config = dict(
    model='image embedding model',
    dataset='views of escape-time and Newton fractals',
    train_examples=145000,
    image_size=64,
    crop_scale_min=1,
    horizontal_flip=False,
    targets=['kind'],
    num_classes=10,
    embedding_dim=64,
    arch='vit',
    norm='rmsnorm',
    norm_position='pre',
    hidden_act='gelu',
    mlp_ratio=2,
    head_dim=48,
    fused_qkv=False,
    bias='none',
    qk_norm=False,
    layer_scale_init=1.0,
    parallel_block=False,
    inner_norm=False,
    patch_size=[4, 4],
    conv_stem=True,
    layers=14,
    width=128,
    positions='conv',
    pooling='mean',
    am_softmax_margin=0.2,
    am_softmax_scale=30,
    init='lecun_normal',
    residual_init='scaled_by_depth',
    optimizer='soap',
    beta2=0.95,
    learning_rate=0.005,
    beta1=0.9,
    shampoo_beta=0.95,
    eps=1e-08,
    precondition_frequency=10,
    max_precond_dim=1024,
    one_sided=False,
    adamw_lr_other_params=0.0022,
    max_grad_norm=1.0,
    max_steps=6400,
    batch_size=384,
    epochs=16.9,
    lr_schedule='cosine',
    final_lr_fraction=0.1,
    warmup_steps=1280,
    weight_decay=0.0,
    adamw_weight_decay_other_params=0,
)
Rows from block 9 of a small image embedding model, named by matrix and row number. Rows with one number belong to one neuron. Each number is 128 + 32 x the weight over its row's rms, rounded and kept within 0 to 255. All counts start at 0. Numbers have three digits each.
After each neuron's rows are labels from the 100 images, of 14848, where the neuron reaches its highest value: "strongest on" is what is common among them. Only what is clearly more common there than usual is listed. The data: views of escape-time and Newton fractals. In brackets: how many of the 100.
# fc1: MLP up (model.blocks.9.mlp.fc1.weight, 256x128), inputs 64-127
# fc2: MLP down (model.blocks.9.mlp.fc2.weight, 128x256, transposed), outputs 64-127

fc1.98:150164103081130113119163141098067127088185095081160074126151096114125174084128162170173052122123095115118126113170119122143143131130145149097071131141130124143091162163102074109131070092136104
fc2.98:166115087130094125096117158106112112090158105094121126131155156147133116121067104104186125165126182092146147168110088059135169163131155133107137142176128090165176122114119124088101203148135144
strongest on: burning ship (85)

fc1.158:161106173130130185101097196098075157158172162102106184129195125111178112169152163102128115072083130179101148093109149152095112166150131151142076089051132168141108107076225101132122101097150169
fc2.158:115108102105132098145101196101173144142124154133180116139107128123109181167189124095064085158080101143165100118123102176157135102206182152104153075133100161086081116153116111112158126062116167
strongest on: Newton basins of five roots (78)

fc1.137:120113133153080098051101152146114110152162132110083115114144204135140118084135113160140151111113125127112090099113122138130145171103151153125107106099123092171134111151154135102075101104053101
fc2.137:106120071114147097116129141041171119130138144145143130165084161109069199136059096146147115141110070095128112152133108113100064136135163101128089116123159155137086123114174095105128176133170097
strongest on: Newton basins of five roots (76)

fc1.25:123132083077134119183155070141188090181172090167147177139092095130083089074075132164170099123178159106113163167097156135119094084129114185162125141086117126132187078103114171120093147153114110
fc2.25:128130209123140039115114096125125084106148176158224137104124095109110100151181119128073166152118138093113154170151137147118122094083089123151154148093104121092192164114099178102140110133161144
strongest on: burning ship (64)

fc1.219:057080112114151128115123141152091133144115179113154163138134118159095108097135134185202112144127149115066136064160095152111089155118102134137118107119167105147097166104092130152139067171086126
fc2.219:161140174132092128165157113192176096123080102085153094107092183149109106192158112187109128104133117119173150181137108121110160118161164120114108123167107140148202128095187149113138109184070100
strongest on: close-up (63); quartic Julia set (56); sine Julia set (41)

fc1.196:126144128120152121098075100218069116114160102117110155128099148092130161117160140101097098141132109119110159103104154111141146092142174093138119117087087128132112102087152140098082084143101140
fc2.196:179116132151153064156191131109173154087101088147100046129148093099136138159067098182141158157135127140189144155140104157158120118091038137144153142114125112098145092146119101152154165146092124
strongest on: cubic Julia set (39); quartic Julia set (36)

fc1.202:178163177121105115139135105197133124179035102126127095112176121141131103119115150083155137168160074098054102115134162115124123140140196135079127116111167113177100176091094087140133101133138142
fc2.202:147152108120109095127140095161105164082165147160118122132116087107156167150130116114139151187158124084119144126108091202127165055156159095128130105183128117129149122156186126101098153147090166
strongest on: Julia set (86)

fc1.55:141159125111140134143158104092084137143121075179169107138093130121165117127114113129126164094098060112099130135161124187102131085155093110115144165158201134139092096129115138141068162193158105
fc2.55:130157126186131104111107084109144121110127122140086200155174140212153152110171099131124047096153171158122196148095072161142117126161145177144152108103120113100112160111136155134131144082157116
strongest on: sine Julia set (52); pastel (32)

fc1.87:093124134179117138186147148140094128093108084176119110109077095099157141087105133210143140056142100120093192090138166124119067104159114135127144156103164135128105119151097148149091089129156120
fc2.87:122169158113122153167170126138187109129100084070186159154193081151082150063171070086126102161059100124151182141133068121126138095160123153127115126084108125144157141102114113112144091111146132
strongest on: Newton basins of five roots (71)

fc1.10:157127119164164151068118220123134106115122106107068140154116122135107095155146144068082064148119099105111151090191084136105138116141104164177133148168141118183154166135123121147168182121136181
fc2.10:065131148121130158065147156141098135170124099161166151114151128116149179065062110146122113120131116170137072146173094137134125103145110110111099137135157211150132129135097202068098178086060103
strongest on: burning ship (66); vivid (32)

fc1.106:112117128124113165088071122124151119095125143182160116122100177134161085044141155073082156137089121121164117150087106087158147094130127117150112084129138134091101128163086147050150133174101109
fc2.106:063090129168121138126185211139088194149176104112107133089149108090125157124101117154134158201112088072132172146090149154151111143152103153121145170178179137128143074119087126173107137110156117
strongest on: quartic Julia set (46)

fc1.146:121159093108100154133116161095145117107106164077104107143092180051122158153136095211116131092136090131139168157188109092121145102112089093112167221181177174087144095073082132101128106162141172
fc2.146:142154149111127151164132161113070096091174156109190159094087101107103161130145128129105131131101198124131087120161188140104147153104149136122073138122138176073139130052113169133085083131058153
strongest on: close-up (52); quartic Julia set (31)

fc1.89:151108101154126130159153193157081121107099170141197144104090191107174147132143138080127120131148158141108176123140118114093133092129157163149077164124125123195107140091152089140115098087115056
fc2.89:167122125091136078115139173106199171158173129136126183146075130135160067176188122129124191119160131144177132150105110121159120095167114162143116156169170152184143155106101136129099079119142090
strongest on: exponential Julia set (30); cubic Julia set (30)

fc1.108:097154121160146198086139172141155166138124159114134122199096104102128148119164089093135112078084130164105154097115175152108152156144180167161089103129131113074135099103198141115100064130080144
fc2.108:155089144121158163090152095102154175148137119143177116128124121111126100169164163127101188172110121162120152143148120150100122128054135086134103139087138085061084177115150102123161087113158206
strongest on: Mandelbrot set (51); burning ship (32)

fc1.138:113123142087105169132116189118096164117138123155142078113139180099064114144049171109159135059130098139123120143127142112110179111183117122183151127172087138113140115128201117148126099090067112
fc2.138:145184091097130150150157095074102037112147139127172118103133110170157161103130087154120126141131076089187142130134152085145088117067154114055123154091125157100120177110044159112138117149156110
strongest on: cubic Julia set (36)

fc1.250:120084113109112142104138091180123083111168147124134047126124106196144109176146129186085083193141100125072179114122115113090130108117122127142137137066160144153093115131158201168134142138100126
fc2.250:179122140141034151165159168141152143176170139131065077155145072085148166109147109179131128066093100087104086112077147119122146184127183132146190088176129179089159083126081078129128133113154144
strongest on: tricorn (100); pastel (42)

fc1.124:117164053071161161094146141081097109173110106065122117081104116141105172114183133097173183121111061185089088152121112125127176133105097122168078102116126135121118106155167074082132116080088154
fc2.124:100085155120083100142105114119107202104127139113092176105100130125099195135120169084143124167096190163151129093169160100149162140108144153148133110096078080105118112190123165156116175144107119
strongest on: grey (50); Newton basins of three roots (34); Newton basins of five roots (31)

fc1.44:109173158141172161130158108087064089145058140130132178088122136163155166185137148112153140114110121188094109126104143144134148131086162184145119187209133115133092143085132131077166151152156109
fc2.44:146072155169118153142134137120091117129228174115189094128114030129140095091098173154079082169167118122138179108133126103097122191132150162156078060109120123176153098133147118149125156114118116
strongest on: Julia set (42); burning ship (26)

fc1.51:115138139135187104139146115128100158124138131128125163147130080157152129109114123112151119075110139082105110073092130173172091137179111093126180191146146166163079160107167096135119130103158142
fc2.51:147132125158111136099148111122118074101066117092195115092092138115148180126198105114092144182096208116180139161133168088087118104130168099157159152103118138099108173109110090135156155078150136
strongest on: grey (34); Julia set (26)

fc1.155:096177140085147172204174091180132148112084119167106080103128183160173140098137123104139146085113131139111101157133153071146145178120167125199097122171151139133127126082107118164135123153133156
fc2.155:168143149110154118072159138124082069238094134101125089135108071061159143140098135095080105142176119149145123117136149099116132108147125078099159099144146153105152136140160084099077125147180115
strongest on: Mandelbrot set (86)

fc1.1:109131151087114117152154121196118119149147175121099139129146116115122098089159186139168143118169080068111136198143118174178146156107122106164076082112173092100153154151164125123128105120099118
fc2.1:091115152110135087111144124127181161087128131106144172107050106094094154156173104156118088194157151154169119123050088128129156117139079135100093178147143157135123134136113134086146144196108122
strongest on: Mandelbrot set (96)

fc1.75:134129105147117208104074117140150162120134119101066139159136122128159076139118078128146130096119136118105174116156133168121138127096082095137105162125192151143047145141099098112150132074125144
fc2.75:079110152099125133091095128150141123157127091158216147087139067171147137155195134089129142120132132110123103130170167149161130121112210084104124116084098112134101184118100115117106064062098102
strongest on: Newton basins of five roots (68); close-up (63)

fc1.226:124108125145107168156144104072116152156134122189126079149061122160161110096072146172096109156086114100155118120130084119124189113121164136145106163172186054159089160109091066156135149172164154
fc2.226:097088089123141115088137120096137121083136146086155161146132122095186135092150092070061123081156132157122149059141191130123084065163143137187161134072106146117151142156105129125171149137110134
strongest on: exponential Julia set (43)

fc1.213:122156148127131162149146109148138127150159150107067127084186120121102153110107097167206161076107125167077077149129142141141108122119171134133142174147155119147162167035106108144125161109151153
fc2.213:067164131096123114142141138143163122111200173136088172104172152113095117145165131132195145125080120085147112137108069087080068140133119121125180158152095151077140120143163107128138158138174088
strongest on: close-up (66); quartic Julia set (59)

fc1.252:166109150089178156153157205097185133186193124126089113108120140111079143118125162069107141124134170132086122211148145170169130175150194108082079105101108096113120138099215153121120132114118109
fc2.252:109092105136161154147139146131177200103169110157110128116086134134129129122112147086095112145154095160141128140077152148070159073158159108179068112101094227078082092127174141190126085121103165
strongest on: tricorn (72); burning ship (26)

fc1.167:097091133085113135155180101105090084155148114101110166172118078147122181137133187136173047208190145130153150076124138119202145097134062139129086176132118137166169144167100141165129124075051124
fc2.167:172136127134156088125111145202155178113107140106133123090121123132133121164081161135146154117140137145167141163112125109019174136175139149083209093141105139144068116096167072117135177100120087
strongest on: quartic Julia set (84)

fc1.28:170152095125168092075103168166092129116122100095148153120111127086162097134114196136158119177133124131116152190091098163104104172156114163171149139129143164106130105133148113142092150140077178
fc2.28:132089186164127076141159115123131141179159088094142055136128154042088150187093104108188126163069176125169132111120090113150089142123112123113131147153148091163094238106156113118139147107157114
strongest on: cubic Julia set (76)

fc1.212:070128109105129132180097130097109133154134155099094179077136116166092101144155154123000077138147148119118124125129099149121192128175135115102112136134133162140101154119155125165113146174130153
fc2.212:108137116100097188113140126141120114153142112139147071092175144194156108175156152128152160153138109186143088163120153185165097159102117139125103163158138133143106169123127155115189094109180106
strongest on: Mandelbrot set (84)

fc1.57:138121194148172132139176070143128090075121161154114109164109181153078111174142075133112103151107134089155147138114110084107162128050133093093091135120172135140121068106130130139146143079129159
fc2.57:130121093191156139144074154112134150141133095147215115150134130076144095124086112171148143115167097098180107125142158119069159149046109141160083179165115110158153137174137181109157123139121170
strongest on: quartic Julia set (36); grey (32); Newton basins of three roots (27)

fc1.130:169167054160128118133114184056132156128131081131164129143158125078130158067071095120110148165128088093058151126139135119114139115171096136151133044145147128172106172142123136115164128123127100
fc2.130:108123129159119131135163080140095024133144111150146137160209132152136147122220168170087083106204136118138114112113104131136168142155138113114147142153144097155185167115111170136128116155073129
strongest on: Newton basins of five roots (77)

fc1.100:121103127111168178170097144165014137174142150125141144133070145087075094057123166134085166120152176136112110124103144113096124084142103135129133173152137164124119087137095136180116117156091129
fc2.100:107149142107118148091174132087097146114123203109119116109118133132079081176168137087144163149121130162108133162090198090139191119123085128110173094084113138171105124098136092143112127181077131
strongest on: quartic Julia set (52); cubic Julia set (48)

fc1.48:097129179108133123113158135136173154122024187174108102127120135131098137126125111116084156095135148125165180137146150092148117115137114084118085117153153104104170170160091100132111157124128114
fc2.48:159135140164076160103165200128112167107118169097080176126115151161156165148099181134143122142149090136190114160086129126161163101101125176111155134179140104113116129108107146146044145165116105
strongest on: burning ship (87)

fc1.145:132118135126070114150122125122134150134143126103150133105043139141130130137154172152119162155195106115131165186132166077153109168137163042175142166105193087162115132125053145112171144112094117
fc2.145:115189148158095142118133163126122114146083118131169177145148083074107111176092148124138072156086142063102111167116093145118140128158123134148084076083114130109121146129105052129170100132113107
strongest on: Mandelbrot set (96)

fc1.247:107096124178137205098139123136150131121143139171116144093069142106169079065142140115155047106169146171125133070132135118184146149136159145123131117136134177134103096107095136137145125129114065
fc2.247:177171121131191120127129144128134091130066112158158077094145078175136107095196145143090177105089142148139146123056150133075147102159136148175205130145152192123129141131155169128126135101123111
strongest on: Newton basins of five roots (57); sine Julia set (28)

fc1.59:085174102134082162140128095101096078148167189141073170138134119124131095064142152158150086153160143148091117143194082166094175120119076114122088153161154141142143123123145140139159160087102126
fc2.59:077141199126092070149117118142118073108125079143193138111115186114167140142132074192125141120071144097195148081130147140108190063098156180177156139163117179180099167129058101157207121098131175
strongest on: Mandelbrot set (44); Julia set (33)

fc1.164:141132142136134128154112166141126177104142139104112131144086168122121148142093157145154128078086075102103113184199116136053173104097126108164153131105151187127112132101150102148117106173165160
fc2.164:158114134100204148131111102142157095155144170084192179096135114099077094120166115102140158144107146104132140050126139091143126136087193142109068161110129127126151062087095134112134194072160093
strongest on: Newton basins of three roots (74)

fc1.234:126143065175140162149163116109113180172147187124119120082148123143115115164121141089117186089106138151144066172137143101094152129147135160117139166129170152139114145068053125151109099144099138
fc2.234:096137089144103130102122129142126079144153178206107135123149168161139156147135170202166150122113113162158100147129103125144168148095106119119093139144118141077058157116166131147161162135169179
strongest on: Mandelbrot set (100)

fc1.241:111132092148173119142180134092130110171104074142151107138138073166079141100111136120199168123123049152105137096088041082171102128091178139168085142107124156091169127216172149136128132121107160
fc2.241:165117147126156095107159140065090210090118147130184124073183106151093164076125173177099115078137077166121075134187119105090109082097167091078128105129131129128122118080073109115124149086100121
strongest on: Newton basins of three roots (99)

fc1.45:158142106036089182157140127135088182150126113147144149181064149145133128181106133092121094123159085153158150192175094107126081143182091112133106068064122116159106181149091134164145163171127154
fc2.45:128093126148086087156063142130145134096120176086111102121102091156150141142136127122158124209084137142090134113075113134117123079085117116128127126140120126131187102107172112195105161143131129
strongest on: Julia set (81)

fc1.29:201125166177151114091116143081192111119106123137141126140142125095140120100099124127129142146080106092127162134151131128104108144083075206162116121157163139141122144116175117138177135130180143
fc2.29:132125140142148123089121132098151108154046185140151143104152139160105199096192177114175117119163083149145113064182169120120148118093125143150142110132124172159095108111104166110137173087156123
strongest on: Newton basins of five roots (53); pastel (42)

fc1.85:127132117104139110135110146106142093072103201089084059176127163152122091111165116064141115142133131113121176083129137087095091124135106137116166110134143109128094142086156161178161159089110095
fc2.85:130069165104092174132129115136150124104066115166146104188104150160168125145130120150085120063144102136096142087201133132171084134116189126115125134106102128126074130095142130139129210125140093
strongest on: Julia set (70)

fc1.79:154146168104118128153178143150079106154128113150136184124108139138167148143150091103144121089118072085142129195132058127090167136098162137171140182157118151102159196110130146107116132074146127
fc2.79:205110076172143131114124146094131129066111122094133173140149101157169121134098154195081177145153170165142140070124113094120146123087139132185123107116178197108178131172086065158087167100087100
strongest on: exponential Julia set (25)

fc1.207:135133131177142148168101143124098077167130069168082162108131096086173118083154134129103159074110175101160160132129136143111132126157083079129109093060120058068126078117165170150113098193124145
fc2.207:145190142159169090074137149132165068159160140138084107139114066120145088114117136167160082132186150111169162115144127140125111129195107125120091125115133084047171130100163089148099189084134140
strongest on: burning ship (51); Mandelbrot set (46)

fc1.168:142141118164115182149119094141128113204176176143069162087105161143104148136149149136097147139170123113157145106116154138118140165158129140080139182162220153159119087118127125076148060132164088
fc2.168:122170091102075153138119093157124136076099133087063156144177087123177137122108150107132143086053129125032151122085196085114092120096081095117097165123083174072103129120172132140107127094132132
strongest on: quartic Julia set (85)

fc1.236:079154137149130165110150055144134116122153185174152189116116076143121131138097116094136101100089154076170178133126147115172112089125188142204143137169140091132099092082056161194148129134130100
fc2.236:129106132094095138087123106111146118141166139194090061076170104139150133106117101145077112113120111146170083148091124176128112064125136166137186078114087152068125085094158143160169122110124108
strongest on: burning ship (65); sine Julia set (31)

fc1.218:103122138117169076134105162139158091140134111095116063122134126075150171060118120113149138177131152081124076091164065134156111134149097173136140163155170110150076141176155158115172153168132166
fc2.218:112060125112099149112121099122126161094074111148125180155119163127118104148115156169096159189107116168096169099110126115136074110180101125104110148098123149111153108180161159181182165129075096
strongest on: Mandelbrot set (91)

fc1.112:056105112151180141140114115083121125070115121174076168130140142128123146130092177171108160145102114214074135100131133127109054137058149156105063174084166124141208141121140126168128141108145153
fc2.112:139150115120084139154094131120126165135126152142186169079135093205189131118147151148101084133153102058137130091176161113169108131148162070148138144096193112093097133100129151158121163121160085
strongest on: Newton basins of three roots (100)

fc1.184:155168142200123160101101115110091158172069127121107175123130148103107090151187101061102051173091110197138140155126165131064146160088130139094131117187081160108114158073117072125070060130109144
fc2.184:109114126121165116149135140177176136144099133137149088106135127168178124153139126169140150150132127092117121118094137121113121132093141204145155079105147148159066126183072148173099111078088111
strongest on: cubic Julia set (83)

fc1.35:145148123133167196160151145169097079127097090132151171113196074097155184045103095136072193109150072144129110151157112179099133108136153080165156150126194155080092143142117138150101133152153115
fc2.35:168082123122145074108117128165186158098076135178138049160104112149106157144120116149189112174106153144117126099128165082165142158112134123119103150096140156119089120026136119048163125062074126
strongest on: close-up (46); Newton basins of five roots (37)

fc1.139:136098170129093133214132150076156090145119104067114137056057123131160154122127129149125097075143119140094115136118109098135131089110126111149104130152129146130080124100114148106076069180155151
fc2.139:103097154131134096089132119122063102194145170145157115149126111127146102164171164092156110145091150136142135170137141136136148108120103118103092121092108083132135081182161121139138110099132146
strongest on: Mandelbrot set (43); tricorn (29)

fc1.82:147070145177147202134081029141071108169146158113152098103129164117171078176082086172139169131140138099103108165139131151125101138153142063142154109099111140123098164147180106158128132118159067
fc2.82:190130128149162078147112133111116134140070130131151120101073134086155119126120107116157103111135114153104184178138195093113161139140151154176088063127123162238119144115127075139133111153071108
strongest on: Newton basins of three roots (42); tricorn (36)

fc1.159:161170167153139169130124179052101108110159136133198117105123162111144174145141113091103123108088114129107172165108106150069145119123165109139097142028112159105133125126145073172117155112134133
fc2.159:149181165117104107169103189046107154134095150194135191125138154087100126085155126106085134121120172138158146109192086123224169109132151105082159085065111193074139102119154123085181111152108171
strongest on: Newton basins of five roots (90)

fc1.233:186173126041111146164026123134122133200095126109117147135124135130145114084128114143171119131099084098100120142165136103143155120150158153178108146125119110133147112124100191112075166117124094
fc2.233:139119164102145163084136133127165043157135125123145082149155130099093128110081160117163140097208111108109142130098175112106048127092151150164143131102109160137191113117099156164107137136161123
strongest on: Newton basins of three roots (100); vivid (35)

fc1.142:182153090114131157151143135120137173168126099034103128127139138091153080088127107162118161079158193068179085125189135154127122200103153056151130132119165095119155173148167067071106129086128174
fc2.142:126126142134116137132127130127111128173160091131119160120127145199077158158136124114041088119095147092083136116087131128135111177148170056101176159098134149089171122090056137131102142182139159
strongest on: Mandelbrot set (75)

fc1.80:111075145159089110117177136133151206098035142107169113128149115060113088130104179118097121104156115123181190155129123133119152109093101148150144133130112161125157113100161084121130111080158148
fc2.80:092171117067148086153104156140187116087112129158103143130115118138115152131123111097100152085193085156107105124159099138097143166091151136172088177193116112136147083116098170103109138180105105
strongest on: sine Julia set (43)

fc1.174:169141116079091142103144112128117135139147158114113133114153161128054096180137134173183130127075048113116111140185065089117108115129148119046126165156145162146104159111126066163128182097132107
fc2.174:132149138100141107127111102119104112116190135117059133137134201062063100113122124185174156178107118122130113121142144126133085139123161102149175135103063136067140145128111135143133154082144083
strongest on: close-up (77); quartic Julia set (31); kind: tricorn (30); sine Julia set (29)

fc1.33:140081123104151134174124100074166166121102199114144148150122115138189077099145122137115132158120113141070150138158125143096148085148175123108108109156087208111215075116070112175122166127169149
fc2.33:080095121161130161107099097202166127182106104187143081111098153121096121116162113147118137134184188157159147084164118111215135129069098065181137155137111115127115126091120166101221147121177135
strongest on: Newton basins of three roots (66)

fc1.38:118155115098153130111123141086113132096034216113176098121094153056113138143096149094143133067201079123149132141171132050147130122129117170159150083075136154119162108119108117077122142114101128
fc2.38:102129116154122091099091080141135147104134128091099131047132144140062127180121122140127139129092147105123146101096113100054144123132133068174126133107112078166105069150126180143161129120116164
strongest on: pastel (37)

fc1.20:176164172159193155074138147119149154165127096110117104090137157125127128090147094129174133121169158093190092097117123142101119142076095088155194109119127081131140056113184120133144102127135063
fc2.20:116210099142117167082097144150129185151113080129119119144163165131092110073190118107131166110092136138162081094106106176158078119144113100116127121087103128064133105130128129177138141150153158
strongest on: Newton basins of three roots (61)

fc1.216:114110100111065145155093166180148156174109112099148137122143076135099119126083090128107083075124101152097186128154097079107151140127148092115089131127175111189069135111132137096101041126138131
fc2.216:163125138104134104182130131134155145052140136146103187177156089104194092107021136090130127130118126180101161093086091124152069130192132186152125157123100082081161146091140067117139137041193096
strongest on: sine Julia set (82)

fc1.171:097118090142144166137107165121118184135138094129096164129166095105141147138134049112166082087150140150089142113159188107096160195123157087132118129142183113125106088132121122113139091102117098
fc2.171:161175160163097098130164153095081113124114091110127037146089115106128120144193190098149143159140161111109131115102115179155161159178113140120127141116074137146100159115158113142146132115168174
strongest on: Newton basins of five roots (43); Mandelbrot set (41); grey (32)

fc1.239:124101161168097108136141199087154101131080117089097175081190171169125148110181155105088063137124066096116151214130171176132127142143158140079085155141174098160094162121116076154131097124097154
fc2.239:132151100128168147126108117116142186066147169139098164096178068167105158116123145151145171127105078180036100154133128144096140083133066133146150100166122120155129136140136156110174165138184091
strongest on: Julia set (50); cubic Julia set (27)

fc1.175:109107102197100065164112102142151165200168147084142129108096161130106094110122133210103123101158099106082163149087117092137105164083158140159112106121117207119136143056185157157148112133138059
fc2.175:175148069177147101068127091148128091124141143144161168118104172126146149148140141130163118107131191099138134137151130181131146071148134065103152088148118146112132105112118160068179112118092145
strongest on: pastel (40); tricorn (37); burning ship (36)

fc1.165:114155150154105126072161087134175130153136149140156142108079125117132128128139137141128096161109134086140138116084114155116133103123156101116133138080165123183183184118152135121097112135053099
fc2.165:098155126103123076164096162147102169187102110103082128132132079118088103151127152064136152106075145135158111129105139155139131124101114079106167157151127197146123139070099152123068119115159054
strongest on: quartic Julia set (76)

fc1.220:118180101134145093127128077077086099159166119190157131119172087173102111151177109157125094198127136110096114145158101123122151112160176111094068133108098168152125099073133124162142082151126151
fc2.220:068107156151162109107142135122135071133115107139136158174086076093141144102093097156080075111135143176140091126155110152171083125124103081160151162187137124088162102142123136132126084132149131
strongest on: tricorn (100)

fc1.72:150155130148085134063157128149073121123119123081149168164100131049106119179151097175144126186160117143100135132116100091140063179162096120124148125101105198138136142139100091185115124139078171
fc2.72:114128125145154145100197105123130164121161075133135156094134159167155165181135153107123182126151121131118108164156092153097100122189090177160131157108123110140153214144158144129068080083139154
strongest on: cubic Julia set (78)

fc1.39:135147156144137141069155068105082131102137149141118144138100138091062133130062150099105148070152128145137110119101156122144109085095124170156162208092126120168081148109157127148161138132101139
fc2.39:144142082129095087122130186142165140153130160102077108139177162166098124067068165103122148112158119172125175140173116068137114129204165144147121076180046138085177087120101114162104145142088112
strongest on: burning ship (48); sine Julia set (37)

fc1.62:167134110107145162137171128083086155147134117161173102155135125094143085197116163165121106072113126143086112143131102136103198173151138131163131100101168141122113090103159125135175161154128154
fc2.62:147153130093128091154124123150111130107108151110110158146129177138161143146118215132105169101139135178167110070088077126149115141136138128148125192077145102077102150136137162179145155137085153
strongest on: Newton basins of five roots (93)

fc1.173:172158093105176171178101180119150147162127081105079194152114143132116152127134121092086170101144078062130199149102103112092131157103177147107194133074133152164145162067140121093086188087172103
fc2.173:119160106082096106094196109107082132121142141073068176114112194124106141143145095158155122089128148110170061103112152111188166134124106136172092076127200089147166122148151185123134110163120123
strongest on: quartic Julia set (84)

fc1.161:144124186109071104127152110103137154119140168135064154078109156151121151068150138118144131109133084081069137128175148109096172124105052094098076132127100112109121132184137125160218109173151082
fc2.161:106164068059123103154136101113208083115125111126161115078156144123163090096104145140119164149066153160150139126141112081124178067171168138149099146123152117092129137079131127160150102104133204
strongest on: tricorn (99)